Weights of a small GAN: 8.02M parameters.
Rows from block 10 of the discriminator, named by matrix and row number. Rows with one number belong to one channel. Each number is 128 + 32 x the weight over its row's rms, rounded and kept within 0 to 255. All counts start at 0. Numbers have three digits each. After the name is the row's rms in percent of the matrix's.
# convs0: first 3x3 conv (discriminator.blocks.10.convs.0.weight, 208x208x3x3), inputs 0-14, a 3x3 kernel for each
# convs1: second 3x3 conv (discriminator.blocks.10.convs.1.weight, 208x208x3x3, transposed), outputs 0-14, a 3x3 kernel for each
convs0.179 117:119116115153122100089135140140141153143166115105163112107123147111123107102101109137116095144114116149132107147151143122144163104180137129129144130127109144142132124137098076124096115117110158150122155171142119095040177139178158112173108054108186111097214184137204067039080100132126106098186146081113109126094101150128138179161180086177194120115050017119151133126129119114119136122156127156204159150130100
convs0.180 084:104145108130121118117131149126133147104152177150130135085145140106179129125135120149108117137140149128099115138126089149170112114084106155163227098076151070166152125117079156155124122154125134097146134104121168160124111050094114090124074159125100116147184167144076127069145091097144125151074126115093077086132111141119116102073067160124146099131167089105125112152126115192136136119147161164184193153153109
convs0.181 079:110128121160087135148137146185167157159146146121181158146146128136097097166078106126138119170125127120116174164111091153111103178134087202131138148130124175112137118120171138167089172116121166166087148143116114139139086086089115127088176110089124071110131118126168122073192185145178166121139144168124173169160122119091085128095051111171125083152190083139133125105124149168155101145136135142103146132099101
convs0.182 107:088116117113115130116084135147115136130123126123104090129105079100144097122139129097125081160101080134121099116092066151118117114091139134145171150105114163123127126114160162149151117134097100120248069097142077092138130116111159101126074123116102126184124121163075129120151140096139104132163112145122080131133115122120111122088136152118096138089136080094110120138090071149124095129126205108076142079146148
convs0.183 092:113113115109106160138108129136119111094118115121093122128101144089164123114137133142113108105111116118103120121128054093169075125154143114096177108127173121102141159121136133119117074119122168084157181094168166090154146126171111106163113171175106057142153047147162136104126135112120150142117167179185173169170141145138121165143101125115109174094155134119102158152103157106103110190098138210070116174113137
convs0.184 111:149106127147131131124140132123137134144149148150100101163150154131162162140175170135103118097124124149082111114135093140108110088094077117173079130121114147093100121112107109130105084122053052116113070096144075086170063098119102127114095103142057151123095133151094174236162164139144161156135109161174085148132094099135095103083108111063159191128122227165120156139178148110099141107162183130182128118166180
convs0.185 105:126128150111138160140149108115086145133124130131131159103113131089151137132149155147135147122132148147117109123069178097111118145105108119133178175102128142123156174122155139112125118128149183144195122091160106089147186173246154120142130083116211213208154140158117089155137133188151116175123126121089087111108114112162111110181168202119095157134067144175168135145162137171131150185198133164105136107082164
convs0.186 117:118104084095117111095100105162098118135140141126164144110117116084094106093081101132131122122115149114126124148111150125119151109143143100127145123131125104137107104128099102144116109111130156131093147193117124118055153128135145142133117087101133102073182149095148087048115130101113101098147143131143158139147129141122176165196147091153164114122067028129135122130113125123114114168143119158193165157091092
convs0.187 081:094139136158152056131144114116105154152171109190218167129132162129125148167193111170138131117127091074085102142170107159128097098078105160135112157133148216135200127159100129167137139168148065073112115084119138124088108120109124116120125150106144131069147142114166122106171163124192182111144170153181123207150129159108135136070140123113113139169152097154140120149104221166193182070103164173143147155107133
convs0.188 087:126139153131129126118132141140140154132154174126112179157095136093152144115115164157108123120104129138106086177140128143107104134095095148117133144171158155163181078173153129124165132148124149137126125181122138127124138146106123096139079145122151116161129157130130124129167172157156126153177126101145152104134104119166123136153128145115101132148123073125154110128150152146116153171155133160102113145177098
convs0.189 069:174113123141118098139098129140099146122074128141195160137147094092131138137168160102132098207090090120112165116185099102107113086094159211139097143170152128141142204128126103130145140177120092134127144143164130175113140164138098174102156138161135193151169131160137106098108137097104115138107098140146124166091136111091113121141146177148141057175117085095183128121162155180180140108176137143160131145120035
convs0.190 096:187144122127159149146152140144145143168148123136139134154145144177118154140131116162139112156132132118133109128112093159079079099071080096122135126143172176176205169178166140129149098114074196176091182155144177156121122052031139104102095130101134158126174144194172126118178141180166091110144134138119130111103093123091087154149114106210144112174102083112138117107110119127145155183149140136147157163148098
convs0.191 079:136156166104130124152138110111136103134133144145172185146157147150131149137172192140094120169108085083155131168148098162104061113050105119142126156127145146153195149161148162175129195112157119119112177101111129168112148089105091049070136081071110129145151136137195125138163123109190126117169152121140132126146169085109111085131120133149163000171138107089150157153122148141131147128139115113113154176145136
convs0.192 097:081167098159135106098142143140122144116143127110129142151126178101123111131134109182130166167165180142147129167125146088150147105130116103105135124138130090131113128123110100139101086098114126143065147153085158136083128128048159158098157096065194112017209167084169116095119113138102139138129142172112140164123135169092140153120128088166138090147119084114114094119174120148143118132121073150147157147150101
convs0.193 122:140111124143137143121124139122109105121116103102121106131141138173126129121124110136124126099120090145111103146124119163136159151153126107119092110147101115171127110156101126141115159136106101118071085163088163142063160122080159147127171126095125066000137112015145114015104129112095109081122125089160116182154149180138156190080073025123100061176108053126127121138135115166143099148123083145164115148150108
convs0.194 072:078078112138125118052171088137096133112124129192168192161119193166155130107146108140122120140137094111158113136096091130063091103165076116171107171119123140153120119145114161172131135153113155137068148115133119155093122161128159184150130122166155130123134088126115077085169125131148193158121151140116116126163079147104102150130106114145128146116155112194131135166153135176116143067124119167166122134120129
convs0.195 113:108155151130121156166130175113123177086073153096121204092149130119139171135137146152127137146087116148090061149084125133062137152137152096107179097111169123101146147127129162106101160133153183168186167175163138117139106107134110128150086099158137117129129155182104092107166144124163124132141134126064073085095147088133134100141104160150111175125087143150138144110148174145150113127159088155162117186140086
convs0.196 107:139133110142122143148157134115129125087107136126104107122116112113104108113158117112114091125138095135141123128094054153118098131074110127140087121137163105134130102095121142119092095110107055082119136153139059139193080105120109119136136135203086097113056092116109146249141089100142087112099064100131141166163130128112109083056112112101121162120162250095117172095140143149100105060145169083108114107114141
convs0.197 089:141154149153163113201151152137144171172143108154166171090120126123108144121132116163134120162061131128107131195131134151093110174111120120144140134133175165170147144178162133139173104092118102094106139129116126109084177115127057044085076077090095136168089155169100123135142129194101088093087134115188121092154104108125117117192145097128075099105104083097138108096141105147169173157143140114130109167115109
convs0.198 080:155146169102141136161140163189180133162174153183126135147122128148121143191122178148152124163148079163150084186132107169127104166153145159124145176154133172169199140123146135148133127133142183058114153095133152113113142080162154151110095125141107142110128167145171140105156156165183134193145139125131114136136171121161082126141090127144120070175131135159147154183100113126155132136124126132123117156162142
convs0.199 131:106115107132089139139091108124139098128112119159116105091099105093125115113108139143148130175175133149135114141141108161194173158129119114123120089094121085116115142114158129151122078118087130128201086102118045108066070093143094107132032066103110091177105114110042111085156131130145143133177160170156158141182126133158116151103119195107138125029147086113135132156093101134122101110096210135134095075179166
convs0.200 129:142105110114102133138120134136136153126159150118121108111108140121126118128129146115152109093118112131148110138185146145156107144106082123134105143130095144118105116122120141127127113116091058141181055104159080118183091130136099101149072095122069108140069128153043114164169139102139147137094100136180138159156130125140140125050126142050131142075145197092136116132096104122102136050106180131117167104127191
convs0.201 071:089170150144176167170094148101096090115098143099141140114188116138099142117085140149159113144114097100090139181151124100181118097093099107139132150132154138080151103118153108211136138160134146170108180154114167114090100139129114089120173090108109140150128153141143134040157149139119158147136097121150150123095136094149143110176162127132133129150103111104138139100151097179102127096149168209132123189180051
convs0.202 088:124096133123137131148109141191159145136136141151155169140124158144138124150127177175122133095145118120108127133132100072105156122085123104117164181121131159117144118140149171161159111138130179099134173159142155156157057102109087093168070087135163136176159140179116122144144146182164129116165130094136099083162153115140130130153167131195197168130120121162136102128097159161105133152136122143191147135121077
convs1.179 104:131105255123092192134151244145164142148139147131147161126133134138157131184097129144138203112112068099058076186157146170138120145138119117133155124109135121157184176167208148183203107129223135136105165154068185148059123137147132093128102102117162136092077137097085145067069129084145150124145164137120153147129136143126125106147154099113143097100097090154116217118030155126055151103160141097133077122112049
convs1.180 087:069138111070120119085138153133174146157151131146138165156131155151118138149173158113099100133090121072093122153186131163139180165172123152136167078117114104124146115177173160174135160149123157137095098145143161151135125090153067051135129097135131112126215162207117089163139162164162189184148168155139159142102173158140145109124120162099133194124107134099168213103115100124163219077066094220170169095102099
convs1.181 081:121089089087103112102091135106102168150060161147125120176167137181160122145181151138139105099154133156108119160189154146134166146166164111086094069074101076079133099104095150114137122111123128184165131153144062183165095086080100077062149101162089128089130157155107090159138158136140166183107142130119118139097151193133110154153060164075103133146170181155114145165095129157161123099116133108169165127159134
convs1.182 112:088117102133093107121096120085109118117118128093098125125126124167131152116134133195161113132116112175145131080131131140133117108113109072093125103121120112070111149164097159134097175124100205178084119120235068085163086142097095066083090151100088106126080067069122153093187186175044051196057069039135174133127136142137127157079034097126150077177148116108102076072107089077084096215133064101140115069077138
convs1.183 095:131155149093178126092171097137115109107139117130092099132134123118110104143151144196172088123115104078103120126135150124149133140120083091119119126101083144140103076144120092109120078111131181148153127077125108122147065074071095149066049060036146119120183131083135169124095151140065152141080125134172137129153130152137148152091094103124123051132173089155151130155185091151173141200121086096129144083186110
convs1.184 125:152116098152145111122102040094100093113104097098120108130140116130126126122118125099096124102116126163169224113128123121117155140147128134096086100126112147136092131093080162107119221173134088133145087130187118163151136121039122133078081112055079119087134125114182199238120114183120126156140138162145148119136121119124145130146139102120133119138179192123102107121125091099124059051100117110125182142136235
convs1.185 111:081144094167173101146165067128133111126136135094097128153136150137119152134150174103093192100120121118137200167196194158130146120118130082103075125095107096125057173191064170186091157170094174149103142080106162103127134128165114139131116159151184124127169117128135153169123174158154106106189174102127172160152156148132133133103100103114155144102206226160164068189190156159193070189104143079124167119173177
convs1.186 106:109147240098074203129149246112142153129148144151133154152133140132147112156174159125201123139098052090099063138152115148143120117141140125082170153137134112156160188166207153157232152149225132168122151156088164151080096095139077065126135100125137118095050114109100112056056119082149135132191152153147126107129151126133132156128107064121139087103098087150123160133091136103106150094146126082150101131130053
convs1.187 076:123142056154110094126140103119106155108062166085099140177152155171159122143143176159159112137106142161110114118152156180167137123136197098116101139126057136082084139130111187147143155184104126167134113151135141140140124059095062044075115130106125082117128173150117130168106135145105113147140139148137123153105134149178160087148074109113084133165143142114068114109114025157127125106127089145166102185149172
convs1.188 081:107057129101094171082148167204085169156165159137123178157151122154175132188167107132125144100108088102092067173140142157159167163184151115101137133124110113086088165192103141186137136138126175163119124166166185132173102080098056051125135118190167139114130101169110106102146162157149172154151092144133153124161120135168167176101111194091090174132102170107107151117057111136100163161133170164117116092138083
convs1.189 083:087106112105113134143094106143114168151120147110104156113126101132162175195126162126140133118088166133097087154147191153169193147147147134136115139142119163111109089156131132155147162164146116081121111108105128163181084069107023050048117107121127124108097113111145146184115127133132143121135141107172176129182189147145142149117092114109126111155149147105098098114125088180163160109145137119158130117106167
convs1.190 094:101124095092069107071121122131148158135132129161155135110103118126169121132141138155173144080131125088055045148159145172157137134130132111121127103117122081110104082157112104135115112103103204183133179138101144161170075061080118058086124110141150138095110100132065053072174166155165197125182154169131143108119180154124133144120111137093103088143092138143089138130101142098109159145112150133126122102143083
convs1.191 084:092129108095098114106138143129138168099125139176156139126103142125158147162127131113117125084133079086110092178172179189178166147129154113135121063069142096086144058124101107126128095090078148150137128113113120165113129072090091099127133121192122086113141116119102141119178142155156138103136126153113133130145129136132184118069109126113077175159104181135144163118128094150164132074118122099157135058129094
convs1.192 090:074129196085152188095142149149178087142140121153152130094137134145133141130125154100124183084161125099120114157150105150186133157153138146161123150128132168182171111103214084122208086171221205171117237225125201214105100116082124105070085109086125108149136195160116210215139174158165182158182204141124114114147141147141167159133145099120147098139156105159151162134084134126082144113127163087170117162235065
convs1.193 094:105129210098182207148130255089105123137124127139147150118146137123136162107148134123164140129139115020133118156122129102155116136126118167114117113123094130120131131209210114131199077129226145186170136170138197152107132081047120098105134160122170172175081141194080122143102144101145132129187156156137113137093131170129114142098116119098136132160132107140169172110107151138086110084144128161152162119122099
convs1.194 082:115104099115111164139173158139066094108071114095094151114120197146126126110120129133144099129113117152126087193143173123166185097131144079108090141124080135114090144148132163151121172145106130137154128137155133091157067060136078036086113126154117144160131145172093124122096036119129109100097157091141158169154144132138121135122052094125113176138102143126120119163129123147133136067129077126125091132147150
convs1.195 102:126160096121129117189142147093170145102106117110109115118148169119134108111131142102097139146118122129118121168175179159146146134134148158136115128098085116115111154169100143162143112148112197144093153057091124119128105121195118102171112144203161152117169140138111154109156115152169136173170140137127142112144159155140129142109121161078117182118143173176189090168151109173145118161114108130137121102107118
convs1.196 125:171142096150145113113098025118135127098114102128086100142125152124122135112121128082066098129093136181178250089112121090112125114123133134135115129132110122142122107095090152135101241191142107108129099155225099139162127148120150145116127118108119097086144143083177239255133097125121132174145153142138146145124135114159122131135150124147136114132161161153148127096141065120122053031086065111104159126183255
convs1.197 083:086096107098061154124113127125134118135124148138123112128098114139118143230103170167131191069104077014103056135133095207185123147171163095127107113094122141115117060107080119115105117123100189144214115141096107160141095105136095083114119078142158145153088114121029081091200188190159141145158156151110100108137136151166175109138126164147093130122137144080099043134069127122065091166206169124075095083120109
convs1.198 079:089099109158152121133110164140172159132144138137106125139137158080157171166145187139160096137094104144131107147173145214139174164098131128104109140095100084140119093113118117110132095111125152158133138189138131166122087047114105067103117124128120105071128143110107119146176125168156142118129092170133154131142185183119160151121110072091080105144148178144060079066090071160110137064170132155142154118169177
convs1.199 117:122099114131113109122097098107136140132149161121133085128141129150122113114153134181154111104133152166156167119140167117138126117126095135130117115123115115116124140117108145119104143112096189166098111126214068121197082085081133122095101151100102111125105108118134150105167190164084094180075086099135166129149120113128139149080062110075135109152181125116099083120064075122073072163175072091145146038125106
convs1.200 127:119132114135140131118106087106118124091102102089072095120126148145119102095102090074101122098128148135179226094113140101128152110118134164153106115131069126109101162133100196130092227164119136158169141196203127189156150138075132140119112113082097094081125151155180200199132119140126126180151128160105126110133144105166132124125128092140147104159166137130124119104127150082095121070149117113150161092159222
convs1.201 083:125095144104103143103129131146129140143121130130073122140175120102118139130166126132107109106111130110123091156159164142146150178124137132169085122115105101140087076124091127146147142138120162150148120141108125160119102107113089055105114060108116135139132141144105111107126144131168110117120135130114150127129144157130135127126113148170073114161116188112114092130151118158151169099117114106153122095121124
convs1.202 083:082049088080097048070044097142140162153154124147158150127100114152142162144145146128109105043067078031020045126157088172165150133152109132139155111130096121113174137110128192116095120096096186132163141162120162174188078117154075075150114104147185159140093136163116104063102147150153156175147157174091133132145133151131112141139109180043073162069097133176182178081114133154112188157140185087130143153091060